python train.py --model="contrastive image-text model" --dataset="numbers of one to four digits printed on busy colour backdrops" --train_examples=295000 --image_size=40 --crop_scale_min=1 --horizontal_flip=false --translate=0.06 --rotation_deg=5 --tokenizer="char" --vocab_size=14 --loss="softmax" --embed_dim=128 --encoder_arch="squeezenet" --encoder_norm="batchnorm" --encoder_activation="celu" --encoder_depths=[2, 5, 5] --encoder_kernel_size=3 --encoder_stem="single" --encoder_widths=[96, 192, 384] --text_encoder_causal=true --text_encoder_width=256 --text_encoder_layers=8 --text_encoder_norm="layernorm" --text_encoder_norm_position="pre" --text_encoder_activation="gelu" --text_encoder_mlp_ratio=6 --text_encoder_head_dim=32 --text_encoder_fused_qkv=false --text_encoder_bias="all" --text_encoder_qk_norm=false --text_encoder_parallel_block=false --text_encoder_inner_norm=false --text_encoder_drop_path=0.1 --text_encoder_positions="learned" --init="torch_default" --residual_init="scaled_by_depth" --optimizer="nadamw" --learning_rate=0.0021 --beta1=0.8 --beta2=0.999 --eps=1e-08 --max_steps=4800 --batch_size=256 --epochs=4.2 --lr_schedule="cosine" --final_lr_fraction=0.05 --warmup_steps=90 --weight_decay=0.1
Rows from block 7 of the image encoder of a small contrastive image-text model, named by matrix and row number. Rows with one number belong to one channel. Each number is 50 + 10 x the weight over its row's rms, rounded and kept within 0 to 99. All counts start at 0.
After each channel's rows are labels from the 100 images, of 14848, where the channel reaches its highest value: "top examples" is what is common among them; "peak on" is the class under the peak. Only what is clearly more common there than usual is listed. The data: numbers of one to four digits printed on busy colour backdrops.
# sq0: squeeze pointwise conv (encoder.blocks.7.sq.0.weight, 96x192x1x1), inputs 96-191
# e10: expand pointwise conv (encoder.blocks.7.e1.0.weight, 192x96x1x1, transposed), outputs 96-191
# e30: expand 3x3 conv (encoder.blocks.7.e3.0.weight, 192x96x3x3, transposed, each kernel summed), outputs 96-191

sq0.73:44 39 58 74 33 48 66 47 68 35 39 47 35 49 51 47 37 52 47 68 50 35 46 41 67 72 41 61 40 51 50 40 53 30 32 53 35 43 53 38 37 39 58 31 52 58 41 30 43 47 52 58 62 40 57 44 51 60 73 32 42 34 70 42 67 35 48 64 40 51 51 54 29 47 64 58 43 47 38 48 42 65 43 56 51 51 49 61 45 52 34 55 54 50 26 33
e10.73:49 50 53 32 31 57 48 35 61 44 46 61 58 58 59 63 46 36 63 40 57 52 53 53 33 60 37 45 37 34 49 58 62 61 49 43 53 53 48 54 55 42 33 55 50 61 54 44 46 66 43 30 31 37 39 42 61 50 49 34 60 54 53 32 58 28 54 34 52 45 47 52 34 44 51 44 33 43 52 58 47 62 43 32 44 23 56 41 47 25 42 45 38 51 37 49
e30.73:50 48 45 41 27 38 52 60 44 47 30 66 50 54 53 52 43 32 37 43 51 44 62 44 46 46 69 51 32 49 47 37 34 49 61 49 39 33 45 40 44 52 33 42 46 51 62 24 44 55 42 56 27 28 42 59 37 47 51 50 48 60 37 55 46 51 47 47 62 63 44 53 70 48 64 45 42 64 27 62 34 52 37 56 36 40 41 41 44 55 50 25 49 40 39 48
top examples: the digit 1; last digit: 1; length: two; first digit: 1
peak on: digit 1

sq0.31:36 48 30 62 43 59 75 51 65 40 49 52 50 53 61 45 42 31 47 66 53 55 48 42 68 65 34 49 55 49 60 41 64 48 57 50 45 43 47 43 37 47 38 49 37 53 31 47 36 30 41 64 76 49 60 44 42 63 67 36 51 29 68 56 59 59 50 50 38 45 41 50 49 64 71 58 35 47 35 40 53 67 28 44 23 25 49 23 52 61 38 62 50 41 37 48
e10.31:60 39 55 45 29 54 52 32 65 36 45 59 55 62 56 55 52 39 52 45 69 46 61 53 41 61 32 28 37 38 53 49 50 55 41 45 49 50 52 48 56 45 38 47 46 46 58 56 34 53 44 39 34 39 39 41 58 64 44 32 52 62 47 37 55 33 52 38 65 50 36 42 49 54 48 57 47 41 46 62 55 54 52 54 43 29 53 47 32 41 48 45 55 43 27 32
e30.31:51 37 64 66 42 47 29 41 48 50 56 49 53 47 37 46 50 52 50 64 41 57 48 37 40 50 51 51 54 28 56 46 48 64 53 42 31 51 34 64 42 64 49 43 58 32 44 51 41 65 46 53 42 53 49 47 45 47 55 40 39 39 34 38 36 46 53 55 40 74 53 41 57 28 57 44 55 42 47 44 45 50 42 47 53 61 39 45 40 56 57 52 62 40 27 54
top examples: the digit 1; length: three; last digit: 1; first digit: 1
peak on: digit 1

sq0.94:61 43 51 39 52 41 32 19 38 50 56 54 48 49 55 58 36 51 41 20 50 49 59 51 35 09 51 51 43 58 44 40 18 37 47 52 53 48 43 60 54 61 45 54 51 29 47 61 39 51 53 39 54 52 25 49 52 38 24 34 49 31 44 46 48 64 44 20 61 42 64 20 46 28 41 27 50 39 40 37 51 43 48 53 53 64 29 41 51 23 49 49 57 50 54 47
e10.94:38 49 44 47 52 41 23 55 52 42 49 40 48 26 51 42 67 46 55 51 21 40 29 47 57 38 49 47 39 51 31 50 43 37 46 51 62 54 39 48 39 39 50 37 43 51 35 54 53 43 45 61 52 55 55 39 48 32 53 51 40 36 40 63 48 40 43 46 28 47 51 34 51 47 36 34 50 61 51 32 42 50 38 47 51 57 26 49 67 42 41 54 49 55 56 57
e30.94:45 43 40 55 40 58 57 54 35 54 41 34 53 58 49 51 49 41 44 45 56 39 46 54 45 42 61 58 28 60 30 51 47 37 53 40 62 54 47 53 43 33 39 35 63 62 49 30 49 66 56 27 35 31 36 65 53 42 56 60 42 51 36 52 45 35 34 40 47 57 51 46 38 60 54 48 39 81 42 61 38 41 55 56 57 36 44 65 45 54 26 41 43 45 51 45
top examples: length: one; last digit: 6; first digit: 0; last digit: 0
peak on: digit 6

sq0.88:59 40 67 71 44 60 63 47 75 37 31 61 39 39 48 40 40 50 52 85 50 36 38 41 74 72 66 53 52 46 38 53 49 40 34 37 34 46 60 44 40 51 61 38 59 58 45 32 51 48 52 65 55 39 57 52 41 72 82 27 55 42 69 43 62 38 47 69 30 58 37 46 42 46 81 47 39 49 52 55 57 66 43 58 56 51 53 45 51 53 39 54 65 61 41 37
e10.88:58 52 49 27 37 61 56 33 67 46 48 38 61 49 54 63 42 44 55 47 48 52 39 45 32 37 34 43 44 43 44 42 61 67 51 48 41 41 40 52 49 35 33 48 53 47 61 54 44 71 50 32 38 43 33 46 55 41 40 42 54 62 31 37 47 26 48 42 54 58 58 41 52 52 41 54 32 44 53 47 48 56 29 39 44 36 58 51 48 39 48 25 61 52 31 49
e30.88:55 47 48 49 34 34 46 63 48 48 38 61 53 53 48 56 39 44 38 39 53 51 56 52 44 49 63 58 36 43 38 40 35 53 64 51 42 44 45 44 40 57 33 42 56 45 67 34 39 59 43 63 34 31 38 68 44 53 57 63 53 57 27 64 44 56 46 45 58 73 43 52 71 39 61 38 38 64 38 67 30 52 43 60 45 49 36 31 56 61 44 34 56 42 39 44
top examples: the digit 1; last digit: 1; first digit: 1
peak on: digit 1

sq0.12:39 50 50 32 59 54 30 37 29 48 56 34 49 46 39 66 40 43 35 29 54 40 38 63 52 30 45 57 46 51 55 51 41 40 62 59 44 44 47 43 61 49 64 61 69 56 45 40 51 49 62 21 32 54 50 47 43 51 32 52 48 51 48 58 32 51 74 32 58 52 39 33 52 46 46 46 37 41 46 58 72 45 64 69 58 41 52 47 50 42 57 36 69 62 53 50
e10.12:65 64 61 51 46 50 52 52 69 46 47 49 59 35 34 66 49 51 54 53 32 45 53 54 30 25 52 55 55 39 62 63 54 39 56 62 42 60 41 57 57 64 43 53 66 51 54 59 26 43 39 45 54 55 47 51 43 42 54 64 80 51 41 47 51 50 53 46 33 47 53 58 49 51 64 46 49 51 52 24 39 64 33 48 48 56 49 39 54 32 36 64 51 36 50 44
e30.12:42 48 42 70 53 65 60 37 44 43 55 64 59 63 54 47 40 53 36 36 52 58 40 46 42 40 45 47 38 36 37 41 48 45 29 48 52 52 46 63 49 34 59 38 70 56 53 50 45 61 43 52 37 43 49 48 35 39 67 44 46 62 55 58 47 24 49 45 44 46 57 41 31 76 45 43 48 64 49 48 50 42 45 48 40 43 53 44 43 66 33 32 47 41 58 46
top examples: the digit 8; first digit: 8; length: two; last digit: 8
peak on: digit 8

sq0.66:40 30 47 45 50 46 39 43 29 45 57 38 33 27 29 64 48 34 50 52 76 52 58 72 68 48 38 42 49 31 66 42 50 43 60 64 54 45 54 42 60 40 58 59 69 60 61 22 34 55 41 35 50 56 50 41 53 54 47 43 33 52 62 61 53 37 68 48 60 34 52 49 31 39 42 63 31 46 54 60 68 48 40 87 33 49 53 31 51 51 53 41 62 61 45 60
e10.66:55 38 58 42 45 45 59 48 63 52 44 63 47 51 25 49 53 47 54 44 49 32 39 33 44 40 39 52 43 45 53 47 57 47 42 44 47 54 43 46 57 49 47 65 44 61 48 52 32 31 35 55 45 58 44 55 48 51 34 62 63 52 55 64 48 40 57 33 55 51 47 38 53 51 57 35 29 63 47 36 25 39 45 53 50 44 42 42 47 44 23 48 53 29 45 40
e30.66:58 55 50 68 58 41 63 39 51 48 50 65 61 57 50 40 44 58 43 28 49 56 47 48 44 56 43 43 30 34 49 52 48 62 41 60 48 59 57 65 61 33 63 48 64 51 56 31 50 63 47 61 39 45 43 50 42 46 64 47 61 56 43 54 52 27 45 59 52 55 56 47 45 70 42 47 57 53 59 39 40 57 51 40 53 47 61 53 45 61 32 39 55 42 61 63
top examples: the digit 8; first digit: 8; last digit: 8
peak on: digit 8

sq0.34:39 37 37 65 32 57 60 62 62 42 28 49 43 57 60 41 43 35 47 64 51 17 38 48 60 57 46 59 54 53 55 45 60 50 46 55 39 28 53 30 32 34 49 47 52 62 49 43 49 46 39 69 66 55 58 53 36 49 64 42 39 35 55 49 55 50 63 57 42 50 13 50 47 63 62 43 32 51 44 50 48 64 31 54 52 36 49 39 58 63 49 59 39 41 25 67
e10.34:57 41 57 45 40 51 52 40 56 46 35 37 63 57 54 56 42 34 55 45 56 52 52 40 32 54 31 38 41 38 64 55 54 52 54 35 42 33 46 57 49 42 43 46 45 55 53 57 35 48 62 40 33 47 51 42 76 55 63 44 41 67 43 37 43 35 55 36 49 46 37 42 52 56 49 55 34 36 56 55 56 57 46 44 47 45 58 55 39 35 49 40 55 40 39 38
e30.34:40 42 54 54 26 45 42 55 43 42 40 59 59 46 35 50 38 29 64 54 21 56 55 42 44 51 55 54 47 33 56 32 52 54 59 43 27 39 38 50 46 67 42 48 52 35 43 42 56 63 45 59 33 34 44 43 53 63 51 43 40 50 45 46 46 50 54 52 51 61 45 42 68 45 53 50 46 46 35 46 39 56 37 33 54 57 47 53 37 49 54 49 46 46 29 53
top examples: the digit 1; last digit: 1; first digit: 1; red ink
peak on: digit 1

sq0.22:52 53 43 64 49 66 71 41 59 49 54 55 46 37 38 48 39 24 66 71 66 59 50 43 84 67 50 46 41 39 53 46 55 40 42 49 47 42 58 54 63 39 55 45 57 68 39 31 25 46 58 47 54 55 69 36 58 82 77 46 52 44 73 55 59 49 66 70 59 51 49 52 37 52 67 58 36 61 38 33 58 75 39 64 42 36 64 49 53 60 32 61 64 64 29 55
e10.22:49 31 53 31 41 61 67 57 62 37 48 49 51 48 47 61 50 30 57 37 58 54 51 40 41 45 34 37 37 17 49 43 51 53 40 36 31 51 36 40 68 56 28 57 33 37 54 57 43 52 45 41 29 51 52 39 49 52 44 44 56 63 38 43 53 34 36 46 45 47 39 42 34 48 53 63 36 44 45 52 49 54 32 44 44 40 66 41 51 33 46 34 46 36 31 45
e30.22:64 47 48 60 43 36 36 40 46 46 49 61 47 60 52 35 48 48 40 45 48 47 48 42 33 54 49 41 44 33 56 42 33 69 49 48 42 55 43 54 48 56 34 38 59 35 60 38 31 63 41 66 36 41 38 52 45 41 56 45 51 47 30 45 31 36 53 51 47 69 58 45 53 37 51 37 59 49 53 52 28 59 46 51 58 63 47 43 40 56 44 30 59 38 39 56
top examples: the digit 1; last digit: 1; last digit: 7; first digit: 1
peak on: digit 1

sq0.65:48 42 40 59 42 36 51 51 56 28 48 47 42 37 33 27 53 60 46 64 29 45 45 20 51 55 36 51 33 52 35 36 55 53 29 46 34 42 44 29 41 41 46 26 49 57 46 37 46 38 51 51 44 39 49 56 33 53 64 40 40 49 43 40 55 30 40 65 43 29 61 53 50 48 54 62 46 62 42 33 27 47 50 38 36 48 57 71 26 47 48 64 48 47 53 38
e10.65:21 50 36 38 53 55 40 46 36 52 49 50 34 55 60 50 62 48 43 53 64 59 58 61 45 60 44 49 46 54 47 52 33 54 60 55 55 47 51 51 43 23 52 43 47 54 37 28 39 54 52 53 48 57 51 54 35 61 41 52 40 42 35 47 51 40 57 42 51 56 55 39 45 48 28 47 54 59 42 50 51 40 46 39 50 51 39 41 34 50 36 40 57 54 50 58
e30.65:57 62 45 36 40 41 57 64 42 44 21 54 32 54 54 40 47 44 49 49 45 50 55 39 49 49 60 52 45 49 60 39 44 42 59 59 56 34 56 29 52 54 33 48 36 50 60 41 56 36 35 60 37 36 39 43 46 48 46 44 64 67 60 56 58 48 38 43 66 50 34 65 59 62 57 45 32 45 40 47 47 46 42 41 36 30 50 32 39 46 57 34 43 46 61 39
top examples: length: one; the digit 0; last digit: 0; first digit: 0
peak on: digit 0